config.yaml
image_size: 32
crop_scale_min: 0.8
translate: 0.12
encoder_depths: [6, 6, 6]
decoder_norm_position: "pre"
decoder_connector: "linear"
learning_rate: 0.003
eps: 1e-08
max_grad_norm: 0.5
batch_size: 256
Rows from block 3 of the text decoder, named by matrix and row number. Rows with one number belong to one attention dimension. Each number is 500 + 40 x the weight over its row's rms, rounded and kept within 0 to 999. All counts start at 0. Numbers have three digits each.
# q: attention query, key and value (stacked) (decoder.blocks.3.attn.qkv.weight, 384x128, the q third), inputs 0-127
# k: attention query, key and value (stacked) (decoder.blocks.3.attn.qkv.weight, 384x128, the k third), inputs 0-127
q.10:474599508502504472454526546410497498484500512502493452478463501461478460545465549472502414559521544433487492532466573513514500533504391492541574477604458536475574509474533517458468501472439577460452516510441526500516504471451528451481474527506510466504546462489509568535496507528513533554535459498491429551491417484477473515487488471486522534470567473443407550503543494488483523541441
k.10:510513476517523491494420541551502574504513513457516503608473547469464484494530526454519523530610551495466479533482490471543494467543463515508587499421541449517495537503482497586529552500493522486517472496430503453475564438504481488528465484492434521539503500452527513519538479508554455503443437392500544540510497451534526471551512445490456442491515437541574466478423493511450420532474
q.11:464506503523582502428559483533574493457509495513516511502520501476438485444545506520504467481468556426571423515484618488557551489499474496490472513471525533456536527472469513541505493430465404498462496470484489449448588512437483499443443559502515502513471529508483511488515539481476552473488504490461578525411476489465447437482462450592452531494526412481518505535502513528472474446460
k.11:557467547500512541526513495527590527479540464498521500571454568540518524497465530485402458455561511495510534455542433480516509471436482578536457476459481519487542509559556507561594457533490562499478530495503507463555524514484574476469482489509508570503445500430574515552500424586477475433504500554543531532469439556438522542473553469454528524457528499474501471493472496560513495485498
q.12:445442468446531487489470499456585510466526521437511516500578507462490568546502524499546424586437494476484446491503471548491460547525482519551556572504504503538470495520444517503460543479556477484575479522442521491479470431471462421449536474489534503476544486540554507476560445617522485519505477525478516461444477516512502465539455568542516441409521446529558505480565500510484504534494
k.12:547554465455503518512430454536526425545403519521555499494559485472502575514502525516480475512475542479521554414409477450498551504455498536521489539462515504596510495514455571517505528502506518473486529513525476391519505461483553483536478542540499388448532504569503481533494437506482439550522454495471511438470501512540575485526487574488512469527475452512514461503563518461532540567468
q.13:524470486544523532576485500520472523496564468468496501507527507514471528522508465394512525510530428497439522613442516496528508467503519492553479458463456454538596469511504503498467464488467487525487540487557518507550526510521439536547545463541490446492477551486535483533446453485533555459571558490546537426604417542435439494550476543511444525540476526501461499504406478496567490509487
k.13:517499542510539423495522514532502480437463505487502523550532438570424532508512473446504557481461452552456486478502515467486571535479529468510450557486522519428439547515504471426569506439523523568497514525522554558581478448547482521537475454457506482532508448484484496543481382557565544495499537510538457553526537538515472514496448537458426574540460529561464530470463544468471486486528
q.14:533512469502481545527518533564587542527459570499496564467513542502536486510533436466476447534536517508522472552477484545500556500496457510416545525509603505517514557545514563521429469532500528578527499487479531497487529514528538442488462483423531520536524539450554462527555509474528435471446464562482545491523505465453480498429500538449564512432552546475453428494414536548507464531464
k.14:488477473480451561540497527489500495559422517571577486572516525489484520483439536525510549527480458473478515556501535398552533482514484491511465544484526456571505537565522447524462472459457558474468469489553377449570486431539502491508493475497488514524582520492520530523537449501506524525552520562569516465466537579514553463505544485549523476533496455495443462466489485463489416508559
q.15:515526573527508430484514497457537527421515534509493407559535555523514446437567498478484519453496555480517484574472479477520510474470588445428501527443498448522481520529523427516533431547457479536435489468549501515500465484561557521397560511528495523535463453463493498478532490508528532512501553525504481463450445496550505518544404443537457470493452519591496485488490496459502441544486
k.15:495552565563489390517642551543402546517471543493553501463501515503467524443466424493501501526499479455434522507578419487505428508503515554493541522526530540510519478420539506473502525527463501473463512448543475485540462504460525491477474510475534493496516499426535511530445539512472513603549476476486489463538509493473491502550498541469478489407501586512552514526453506512534483497534
q.16:419538428472506478510521448564543548525482423503489454536557477589457568451485497471400481433543442492521549499446482485532496463546484462531474478476461524501533545534407570468522506484527526489562480508508506482541529509506515471505495446527471551423460611483523536510560579520487475436483530537512478565509482456547491505499436477523509446499519543516539486484520551425487521471478
k.16:460597547524495476482612428476529448525439472485531486427519478511540569471491506473426461541579441498477554453457467483435523491509521532520422462508549464556484461508546556491476478505551573471483536580491512493497508462565585541410568545471477490561445558533484497454513532489494548503532526532523493571480534449500439496491512489465483515504482533494468490496525483534524492462523
q.17:518504539545441537540624506504525431559458456541462534501530520461548546514530441503494426472432472434457524494466444513536489488528492564525553549539557503470530513472488479463500482517523453509532504498433544532478474528586519541424555503505521520493491501492474536488520451455512544494455505600505456470470499552475509502529445502455437546529503552487471447533497586459571582494451
k.17:577546501442461508493564511526529544515486492547558458438486532444525491502558507516482476499533503524427425520554548540516505491535548452533428526584492528530531474429516406507537579401542559399536563469451506493498533466531538549415539445508485529464469443433483532501467451473549536511484511467484528511561499486514535482507530517522494486523502471493422532470506553475507497526523
q.18:531461550548544476525524529521441473494501549479548493501452550500443463570482430543542489576511538469484546550505485492495503505486561492545512508483464469603565458523468542537435486461531511429476449516475498486533560412545430530488550424521548540536450485518439506499560467476521486523509534527444492529525510530543453483524543484526444490478487595527554476512477515399501561467437
k.18:448438564517540479544417481493470480536510574417463509534557499476458568457521469540542568474520474491491507529436441546519576483448571500573468514435510474497483539523418573502475496398516505516458475483519567474535492470481540514502472468499495438452496454479467517469544483484555499524452527455509488546531466543531541511485519567470517511492460570535516491601564519446499472502475
q.19:442527495532437486493486526453530551445518445505533530556459388485533534481497522469456502482445464491487473471498534561521531469459473518543427452530589468478450499552427487524497507463510485538468574491530550509607491454511546470487522480479494523503594499523545483508442483509537496573537440545537440425503450464536496466571528509478452478489493526516534541478408473512580516476464
k.19:505565478418560482544508497510496554412384473569579527516528450545506477500527443450497435486445557494540451476601467465473517505478495459474550499570555497551512540459479448534498514425539464506453523523496500493504488516379446488508527465507495515506561490533584487442444519506540507488477499505473516442493526490550491511512429469499524520522459425469527496486500530510434473518481
q.20:533513511416484551496561525548551484569513510538449489549435511569483501448529557522473455527508474447501487512538509465483515529478510499516496491526515493462531514440376462535499449518528562445473505521459517468467530505461434522498466486557547501539497569498490519522480468543548441544505500472465576504448525503425457404532584577479552504527484478495511497466440394488515564542472
k.20:522559515563484521508450441519524507477572444473571491525601548520466419483595528515487521479434503513504536484492519483514586455525522481505470511442512511504550528568519475557547480530583501479474516425499527495514497605510489442525454536531485513423495486473484504571501392493498417535426532532500493495481431503488549541477488504454562537511507547480510467489529484520495422501494
q.21:480476568534514489487466401523467463526469473528512552525542555492503531428548511584504470422452538433558492554511432548527541426490516554503460472526450525464477434426510474544513493506514477493522512488397546542425467486549507516492471517545566468480458537485497497501479499490510468459635560520588521472482559464508512524471503532542472476423486533525512457504491484527506470496519
k.21:505513574514525553487550473502436448523482467539478533421466545571521502520495572450528542508420427487500418476442507486552547463419478521438477476492441510565521477468555530502528482496506595479513544466526607495445472498536459451470511495499500483417456477501487468544488477464478513520548533506560501443494503507471540453405471498491486524455566454544505551529524464498558513476540
q.22:520547576507475539517488546558426457512494550507481527538469508486526511473519543462562457485529432477444507504621505507467542510503528490560478461537486486557501466517510487507575466549538517529475522587524530488607483485573592517533463479543473502508574464521489482554549567513501521474460490539494428578509545540552514453568510439515472572465488530448526529536517503464483535536475
k.22:468468557552533487472533484598395504461469449524489481510479517448555424533491496444537489561470432560502490516505432549539455460518510518453546433573481537485452468468466498514507520485572464509479510523483523508473500527459544499581513497573464491480410418558530491468473504443545454452502557478452405561510533452455520516540528526525465521525445475517491520478531490500442478528519
q.23:594540545553531448490432515468513522440518450407572450523477490468454522494533476463468536551516487493455586542496573476492495511521490523449501394450474510579541487485447472456529533524420575510530530457563504501500475495576445535504416493436488520513523497546507529527512495478548573517519470504526532535566548517503503510535527496494427457474512502512564560473506452482452472520509
k.23:460441440472522466460443484524477478513531501541460592493550446510411527444502397468546536498499525464503455469467488519505472569439495491552495470446546496461500548514501470505448532495493485509464497433552532598471501529490497485548482535496453523565509527516486527516404469473533453518499470537503520557612556488497403546486510507462527513475497468594519550487480446552516509513442
q.24:446484595450452555468499494504525458490478493594511548489465533510451522443498548511494553541473503583546506496478532492466483528488570517480574482482503431531476438493450453433475481477467490496447511546498503438473440496590440497549527441518491465536524400512516479587515492485539548472454552471554506528510525513444514559529537433561555475551487515507540490551499471520488457433531
k.24:466457571515491533528443469473479516515471477516462507482540549462515566438493442521482495516441416484501486446521518448519505447552518467419472473451385442532537538525440518478498502484508418537505540506500513467569562577543524559532564492452459569466591509521534473490486492500529489493519498431488386494474491494420499490511497538505493459529473508490578541568510497539514521457490
q.25:511453511496479461513429526528497486496466470462516455563543495466507451518534541468502439518490437559524463490540536464422483470481464534555469458512603450484549534475503490486580427522508476540548528527552531457557439482567438524475521510487452578511449415465516459573475515466457545561470507522547515465493520544488524474433449567455457460513430517505487468468548537569517485537472
k.25:533467484450494456518468509524475489476487491579540541482474482514518499517510515433508443454486467533611470436570537593493438416514506447466529566470544558475454491491504489537490499502444526565474528500466530527540493509440516511485540467486551510502497453501552400523451533503494495515450524401431534496519512504511489458566509574429501469478535513542512460420547518506492468595456
q.26:398484466508435422518485426499544516435521499558467534498503446502559413461479538475443530519491470473538542531502613525528476476515538440470551488480526459510498496483491513477484515527502496524547436459604511532436475471486412480556542551508461473463427569485582556475492495508531511472487513511540516493601544468447491479473505515507515536465524536499542461526525504516524437507562
k.26:516454470489477546472552501435509481479461568527498456531495456590545513510497543520533572428503471453490549406498482377494454534558404476547528462489505454487453497508534448484544497507486466502544541532579484508465462465506528487469594546491559505483505507526482478477514486463543529554490485526565534538440499487480398541512497521441445469459508534557476505431467446506485487516464
q.27:460582551528547521484521517446495467430505528496468542497501550416570509475544502438459498561441550476602483457491488549505523507506485494499576483474482498495399454463511552538589523538458556535491431520526467544521475477473561490502418524502490456527492510453474494497508449516606483524490497524550522440519544517547476436524473468465428456495544490511450466534532539509504463526567
k.27:540433497442449490521488484564409515559493527579570495569477572578546464574456494521468506564541531505501482526515513450564448499487444551545546506545476450537499566430494503474471546525484434444523459458446527507541487415463505513522512456481477494469516479526550462488498439475521461534477483509553466428507558442456461517555492511509495438497478455518483558520578523531537502494506
q.28:468477454468560467548484550501477512495463522522509477464494479494506513472557482436456508564521533519462472479477517484451524528475471509489558467472638528549526538545505486441410576526529458558506453573584487471477490423473425554485491461488538421617461491490487432503512450488492527480475508515495486501569521478587507487492491448479556482513521560535475441481503482521531502434532
k.28:486402512494438514485515492462470465527419516563471468569575469512519494520431498551524539476508515501456456551471552501496497507501487508464489533434533522481539547473471507470550464518510454573466467470544458583522526484489508525456483460483514512483559532506497549496564468459484514548534473438469519544508533467597492467577480555490598515532441492477447470492528502427527456409402
q.29:577563480464411497553435447442551599423526533481453554530503478538477493503449562539545488509572526479554566490458453498482484485491540491476570484494507485495436533559481451484509476468463533518521526478539490528493520482469475528468441506475448496525529474519518508523527439494504510428410448458489473548449504454501550509502473439434514533403513476586508450476543511485443528478462
k.29:433538549518538475472463471484425476564473529505515461493509506554392471534455460512464522578491516510517546427528471556477476494594568467460523445525484521540464496519569422553524515545483488445442520468474500451431504535514531477460509511532505484554430485483510542445551473498563479456507427422532485556446495485553454514477525557551505407445494483486467464489495485501518468537508
q.30:508535475517464461521451552463477506547531529527488479474447473522462494487517451525498469517488465483525510494571553481483501486556458576433475524454551551606486505480502509494508502523521494483511539375505497481503504577587489483513483485462546478502522506529582542461580479571447541518442531487421502414424474483500518529568515518552576553489400493531539502520469497543526461550511
k.30:408490470434528542540547511465534500427494513464529525485476439532519554454499410526530483529466505505549535491467582453427525535463534467469539503470468442453491475483529556493500448495573525415490555426538464490482427515516479479538449556571546505505479487486499533484439520551544510532512445542450540524433460476517484509513553533553464482501488490534401530485497523508518508459398
q.31:460484518569408503525489428563494505441448479467534565482515443440548474521502451466513466425458513504492447536490559530564498462503473560477512478551559532479485446588491579491431503469485510441450515419549533528492470525539458467509427476579511483503562459494504504492514505463552413560531486515546518521585452485483489484529501501481499525461495531454485511466491522523594522541470
k.31:505466473520500477532419592493479562497486532499515499500510559528569507485491514514455493437501536448551480498489514524509465481464513429489507455531529488533466555494509456554500442410492536426494556489545548526531442481517424528503451494435521490520552441506560467475480467562522585503492501564517567536535503500481428426481458453422461515437495514539490402492560499432461479515554
q.32:537471443506439480508509530453520541618484522473479504544516498567457521531486440529502504579497436522534499501500506476419467538488448535436534515540522517501484437459514462503475501534503528468465454486452519486442545427456606482490468515474537485459464513541461568545527485596465462485449520502481507517428542514538523545490476480509563462533513467465533445553526587493544493460397
k.32:490523480544467523476511474470514443520510514420488501518527495507486444484524558563457488521486590570446464465489444512520548547558470499539495511416513561506581506545573500547525582501515533466475470508440510509477562474436450406492542478470437457473526525510464521516520426498496471470418479518453517533519490482532562460593536514541517460504515470445528442519526554522549419484459
q.33:562544528459516501480573476454474428524567459541500494502547465550527509556522511466480506438454489522518565453470542461458449473456528496414402523556518454471510509503507521469513531558511449496477452525514463525512493442463532530420540426418454472494532534560528464517518520466449516459426437524457481536524503461502475569499501468542455415455516484452512574531530522445436497510512
k.33:512462474538490464528524525495497517485553496507511461508556540469479533490449497487512464513455417531472552410503550491536508525491475514514493466494478509539512459551517533490518524520570599484506475504473479508486483574511433414489499454516537520451536419593396612456533473513488457568450528492480509512503444485564520493454508466511409460498455509448498564430525509430463563467517
q.34:508415490469509471499500393422556566483479529535545497516490546527535515490557476521497630512430489477414484508442479462446529475477475510483538468490548524506532523448437483489487449487501537507511543551508489468481433457478483510461480493489492472525549499470539496516476485404491442530504474464546582567509501569499448485444489485571496479494598582456478526502510518538546447485540
k.34:547469516523573490449528550448487558509512526495452517508507515503435513516416475524474529597470488490504519477476536427470559531560516497534536535516467503490489422498472504527473555504424509502525531500518494550506537455504534465482513529504523441504537504433522543488547466530428547530463506516431480523429491441503486509427512493374537422461411477461510419529558506522571538476445